Rows from block 7 of the image encoder of a small image captioner, named by matrix and row number. Rows with one number within an expert belong to one neuron, the router's apart. Each number is 500 + 50 x the weight over its row's rms, rounded and kept within 0 to 999. All counts start at 0. Numbers have three digits each.
Before each expert's rows are labels from the 100 images, of 14976, where the router gives the expert most weight on average: "responds to" is what is common among them. Only what is clearly more common there than usual is listed. The data: rendered solids tumbling over patterned floors.
# router: slot weights (encoder.blocks.7.mlp.router.weight, 8x192, trained with AdamW), inputs 0-95
# gate: expert gate (encoder.blocks.7.mlp.gate, 4x192x192), inputs 0-95
# up: expert up (encoder.blocks.7.mlp.up, 4x192x192), inputs 0-95
# down: expert down (encoder.blocks.7.mlp.down, 4x192x192, transposed), outputs 0-95

# expert 2
responds to: pink object; its colour: pink
router.4:515564519548568555425500441537434510527505544464484573545463552530547547467522460556566529500408437619483506568512494494500528518478454491448460508523481590540446494507512583436522549555494595573421488554553474493462464595477439528470440483527386441530533561441516520498401470468554554520
router.5:480419449476481500533426497469610490427487438505509505517559488410539482389513514564418465434551549445516472411513469528484515489561528504515549500381498583494510440462548497506535540485476498487582530469536487596527438448476455559465567542469487447578523471465471437526482477554496542422
gate.26:534370493477461499535463500490456449570522474518554479491492496490517568494488545481472461415448387509484477492487526569529470492504431503513417417443583556505544501584516497593489527586420543427503566511573491527421526469493489468497469475548520484431476569553504469543561481511546485425
up.26:492501425432466459492517563543462461545447496570595479510466488463503554440510503577523462480432446495468517526516512452555461503567507451524495421510509488510527487556558546552490442554498567526432575495563457558420525503473417541515572494449485483408532497528479475489459526541470430464
down.26:565576467531496611406497549570545567447495468386476538588480481445450426550463411440513387574496556554454431458457507427537523520514537488517570488415503512511497529493451506451424501468512590480437432432469541401567537504548459476469475594454494485562540512478527509530542524464575523484
gate.27:565446418468508441514491478433455514580568506461547491457542493563455478520508542554585556424478537530439565490521504480550549524459508495580552428519490545483584554510620508559530625566492562419509506555532461411462502559501533421478524427518465431517540454428492406512472506537560559550
up.27:454476504469538588584455480648591400525454523482501425507460570442539573513425508509573479580572429462410454569499438486498477559428460515469535609617424574532490524405495431519442418478475433468496525524424575413589581504542475575556500482592438500468494553473559504495484550439554485492
down.27:480617472547465554518539574500559389436418526461600386478468479506469523558590501555391422605477459526599564562523502575465480497497507527562486483538536429444504466471500514507494484533461498525474499502495482574509493518433477572476533526503483509431448510484463515474554415652352483452
gate.28:558459393521497488508584516533501495400523488444547486412396603573528549497489518397503532507555488462531528469461518552525554375400485509506517479474527332483583537507552587416544548502590502529546543484413435498481571563541490521440488521433499532499518559453456452433423401485518509477
up.28:501511439469511443455493456471536524522528539558503415590562486482495534565640573547523504591472490544561536463668455397541582520469502540483550484488458517581495472507589430444458574522425478420521456594498562442433498436521521504568465432477458555468509463544519547561555535622525554547
down.28:467477463481484522413481506526496586453491481569454416438540556543501492530440492409466466475523506520492544393550486500447429518461512491441451515501552483458431545537459534349534457501518535482533575610429461527571451522573500518558493547582471505554557494496441497550571452526504472428
gate.29:412530476485510522451450521583474434514567454575508510452463431533363556527487519584558501519521554461479495523531511557484433535492574464530470455520508476467597436454554436508455518612443497431523536550468580528525514525516475507477382493476484571531402546475607583393490496523533517543
up.29:557493434540438511459496507520389550510569449503525544499534486522447456517471471472460527492499599515499507563536471519496515440495518511527486536588486533511381554498424471474494475623560423468490491591441557558532487432597507486549463474416571580551495492472489529462480526477420529507
down.29:552504473495453547519566528513441546460508494474501512573551505552450551460413513460391401479507475484501449582421451510496477542543510473506468504602465524484484507481460427378498562659553461498478502484469554507491453511470457535384500420533525459597533447453444509496500525502492571466
gate.30:533468484481500527598574486466559492539477512515501492519476470516390491425412502522450541595511491515470498513485567440481458422533500500421486542508474457518495460567493458439467422660510410420449579561450506519508513458469463459445522535539490487431559421542470448446448504501601606562
up.30:494406580499535459547539403454501460441502411528414548547482452513535588474504498487520461485479548406524481525462554474485550535440493484560409401488585541468406554502558533448581461511423504501494420507500540426559467574448474425537431514526534538491497473453520633518462451471490449558
down.30:550503465551502484549421425520523535486416426562452456510496551410546503446536476496500502560551500373432575553535615532459538491434464558616458520448584540421416549532448541522520475537426453500514564510503535487501550497465578434556469517548574502503385487528487688475517435470438431553
gate.31:521481455577573527569469426597551489563414447517525513567501582522557455447453416552443556494389434530526572544475597513555441528465504497474556518362528559563562565562451474482486497543496470545448530460422542502518493489511495502487513498443489533342398464483490526495540479541533519473
up.31:607512525472462476478509479515471554504538520447424589510413446460412492453530550603499524464517428508457522479555545475491528539547554494514573452525448497507524500509513575496513549368561463564455511562501466536526480417444478561515527450492447487570519440403450447542453414454486515445
down.31:478450393472538512478607529515531567527466567469492473523462518507483439407471551553524480539526504485531547457581451509482544497497473513442501520532541453551464523558479536408461527485521529517522468580421400490524568489458564518515519528473374476536482491531511577559504464490494497523

# expert 1
responds to: light from behind the scene; grey object
router.2:536446425463500479553455554531513479546434457473466507428478409383568533459635448516410539435550481468480463475422487532469507544528484540563423485446499593582534420473569448490411560606545562460566477578617443607499488538447495503589443499610425475476507590520539524482503460455454534501
router.3:583452463514441446487484457505503506570423418441529454493502449501451476453535567579454547546567435503486549400552428448438491544488434518492447582454508602509541498472595514539456568516561417482515449508449596470511481523484461510531519522497450520564456517473560540464545437471473470538
gate.26:481523518401513467470551485465569480617576525548471580563514553407499538480495511600522556468525421436461489562450462533508430539455533489513436563492495545417426496480395583425513527541419608579512477451502481501499542464522492513517466526502491554604496453505516476501442568504424456420
up.26:529472450505504508461453531450442509493531493444447539466507465540419470528424498583437454421430463457567536509418482390611615436495460438561511467484508530493661543510451494485460589551452500540532440581492442537443497451498494513556552459588537622542562568597458532474444454520501532543
down.26:481512535557457394503406417487551358495525498541462528565456464441581464369536454527477452468549460410575421573477540478568605501545472492517520452468479496531510515401507506507479508574458388641467425454537582416510541570503550497493524558515513581516574495539504469540508468510551473538
gate.27:423468511509493546501496668458493592549570536469515585444539523462521461507447424436500474464498544370480543492570539565485616476541509531482488468534514499504501499517496592468550539495489466418530487473402484518560406501607587416548491545387544499503502475497552506490484474500442428572
up.27:511483476509493511476467508500494488549485492493575546471529588498552525480525515481577506567595518497512453554520487521546499480409468512530503505513459497468377458466498479433511479439515453559511497491484509448507487598471455444447475441460442490472432481435535399450534552409498432479
down.27:572508545498525545484542488470394503477510554532554494443451496446474648515561473517610516508533534500404519463471491536603546369484500392537464455493535532533466480537457526435550434451413460523484485566467418464489489577532393519557552453480482569409531532410519486407529506536528408505
gate.28:482529455438452434506482479559445438595497507446534483492524548436535532413471576437417589412523580477498595599428535497451413482483536368525516532495404421482536524506491542507399487440443521457488476581530523521485512427446479555524592559518457528593512487522490443536485511438447493506
up.28:465531493541604444455535427453409489390505550478440475514469469454521451576450553545616384507482468504545397469421415560479483557557536578534527515517566532364450438439513524511494514427508496525488398551487408445425523490473525547532375560561528560529456508485528506512559502527503483514
down.28:502537431576542486452509448387510537548488481531458435502491474499528587562539455473468430465581412574493474443500499514444404395500524495534470411454426466401439539502502529512569489519483534468491442584533430455454483587429446483406545465485515408547578497493447456489531556565548510571
gate.29:492515481491485530505445488472492470534453615506410520385446451447517499485488480494544489510487509328500564515508557523532498430519455566497537505509456433549503447428463585501584484438422546584527539451498491495487469477446467498499575504564514570465457576484476496517483566395467518503
up.29:537555467464495548580560476528526451492470547528399550483538483499530439546556582459471471457534585365528431574571591500449403558490530480484546508544516518409537495435515468433494482410486504534524498479531430561488504514465447474539673542563536630496467539414453513551619456576424530504
down.29:600622417453471501492516508485463421488634534534619458492474606469497538487511584513485492559530510468495476440541522491560556611480487489545569534436483488576497429467575550466478452489471583579535582555458536479490451565589581519520479571622462557486468567421476477545467481471405474528
gate.30:423450450493462597516411449460445479582514483494523513546498504542401478441454509462478399526511529466506419427507456448476408530545455449473499523482469488514456507542538457483497506430537487422535535551556607533530450448543530593448552494410596580518532556505471489459336533495411504428
up.30:510515487468470533529504543483481509445488549496577557553540503520513501540549521488458502603483459430471514416571441428469509490453492481535502484451574519509524542478519499551503551468505502447460542480561392441527471461506543535429563486489493458467530495611340465478414459497589568515
down.30:467378484542437525560502557527511445428549576475413478514464532495453437501507492455505462474507596416494525388554430504481541538426617450555473530498592554532556529469479462478486610460459438467474512411566486544476527574410502474458513443520582593529436489489516486568490578536517487502
gate.31:554640480548455400490549506532573568408552530483471481404555544527511576553496473572518574565544408480524511463423472486546492444506511499524513464452609479532511430404470501596407529437447435499566586585523447545487440531538555498613521496502554430483470568524475668494531566515550543492
up.31:425540475474371403497485614460513496498455508486379511406529569504532492554469460627557598454433467431523523492474539573491506466446508486516521556487653503464478426507485443459446510479468510507558549492643516545486542469535409539566450508511514527524609480564480686491509505552454521514
down.31:483454490371494494590512585384548529467525473527503507611529498553531553551548414454452522499561553458466486510563406518517471465529493573459578550466458539532530489523505401445533527484562466473493555483498440582563532466420399527526440558367581533483528504512559484520503593516466486420

# expert 3
responds to: red object; its colour: red
router.6:588561593491570491461620481503504487454560500522443587533447546519459532519446383622541492533465546550543527509574482514479445475536506508412566432571446505463479569471545501438509458451509541488537465504504494495574508477501485539457546462514493517535518499483492582533432607467585500472
router.7:424478541571492459559544503454461518527419543532549444493439465559471588487499544468598443633491493534501463485525510443527435489442467505502468557490488450494432445626517592455573472379512516408487581523462491499553406560430431463526465470490514506386551527465449525465448494526396406552
gate.26:525571436518468610515523462392443479486582553584502496488499560542556518462521526503411566459492533472577501497550430457568490472548548553444438440490525560442534509514552467426490367529587594489403504466509448489585546500482480521466484531480582495549551537456469547600403441578464477455
up.26:467462645465530436438469459594492508451448529469575452555470454506442544471527442552558491532399467502441464499525509529491536557465548479567568518484467395560536522518485525597543568511412423465475523592460569571407483499486509528544589544519429505471484513537559465438552478494557563513
down.26:490481491441504582499552445445457492464513505515517510519529499594526485474535387492466500438512500512527586542446488521482440461527486595499487451515510486522492540487577488480495440470512512534479541571446439387556555638500476534478493497496572439497474495486486399560599551511454448464
gate.27:496456508526467390407502547492435558434552468531473487515568522474464493584593489520464536503537632519479579396564368535492592478481487598434509418508499506508495583470670456499562573457546515490457447463530409510493486606434512477444505485527482509583492461447513494460546532469559495525
up.27:466485478488512436454489555470487586494513511508459486505574510458533491584575517437444533488471626561559546382514407559482572505442471588449450467530501534461480468469618545392557555438533544451505465473530507510479452619377555439446523528497514554570525524423515499470577509444513480518
down.27:565541493497535459510405448538490473573515553460494447529528610515452426548579530551467504527508492523445586449568529477476580518521474438561475473496496516596445444451589542462431522545493491533523514531520528603531394517512542460550605525536453596512523460475386445514568563460468475564
gate.28:548475510390515469436510432399470523501525542409596476516513500480491585497510509490518478555494526528468506416387471453506645559419492529531521474423520560540569535523539468523574460399511531541541472465546500530471523563438470491526564487514499537550449482681527474476555520487421577495
up.28:460526506528421483522466532527490465498482542521563496510589460502421510569467486473608401559541476486516475532555436449570409522490447449522516467586473492460480512471513519523478497477401498473527517497466450413557453547421496385552578484501525505431444489493545555449503514469590302445
down.28:508486506497540485435455497488512391497534450487561505423502440532599518451486431487514569485420476412475510535485519584558450465460524456503573449483558603445456445521545442596547504577466574546408585389550476499495546538530462565463499490438515417523501423473490477556580482478446447525
gate.29:530476485489454411472452534466474464501427506465542489478513464525488531453576535497507530498527472447513613465479520563490610481485416522546473503461415498476540429486554520536481428553550539450545538521526467485524498514342516519562478575534441473382506509520549548520483487475520511549
up.29:499505457460494426467472492487465473534486553472534434485457455527473504456558533504497528478526471436498646476430501525480579438470436509513454503515456447531517452492512518498460420491514481379529526531491476510493512473378485536513513559518463425400529496572620562568502481476497474544
down.29:404395448466594509503494465509510499575619526603470496467560486479500575593520458478454479514485518441429511409469524496403416533495491548467555555457542572362607467477594472520521486547541466563447608463470461503511507451502420528554479496446556424492454416502533459490494468386446476427
gate.30:519477423505556561455485457457571472474463472470505419547511483537507527500526454523555558471571520457498491575501553487544518512558513513467465484592492530503456421483532531507502553533394389493417434507488467452564565591489557475459533488513460510432531527496494532479455558474425558510
up.30:478491457548488620544482523429564472547606561505523444545523502420537496518431539515531472428500519441546522570453451538478533466519475493588471411543488410448497500501440532572446482508518471565460544507523417505507492542513457413490457457461512541579503562502462561494580430548420584428
down.30:513530503504466481476504466437433501516473473452510491507412482480464475476534506490436543522570646584505618465404606392480428444457467481511492456464571483535550546450430514449550463543587503512550453494411544455449487492561546552533505516453531463522461463407433527465497496605475473518
gate.31:604501524541504470487546562532473499607376452549471528517475535523580555484444571468465453516471517561478516543516418503497428457539471503565516487408471588515396554523554484537490556452554492445506396607547555414544447456502552553468448498448526589575539469503509518552477557500533486549
up.31:469467481502487517465566448462494535415552528605586498572522527516437438513491463570547499602610613539474527512501494515503511594530436515543504450478498578543515441444459572414442485584427525460424562549444380520491629483477496533483531537488488543493480484460500435543530522502480479501
down.31:601484461511523492511483461557432503442517506522437576493520522549397447413425511549506462626596556656510527520507516371540462443457471465580458455503508511520498584494509465375553432441491533485461503483546548523454499498575456560507449536495539471531545530586378540565539532524441409514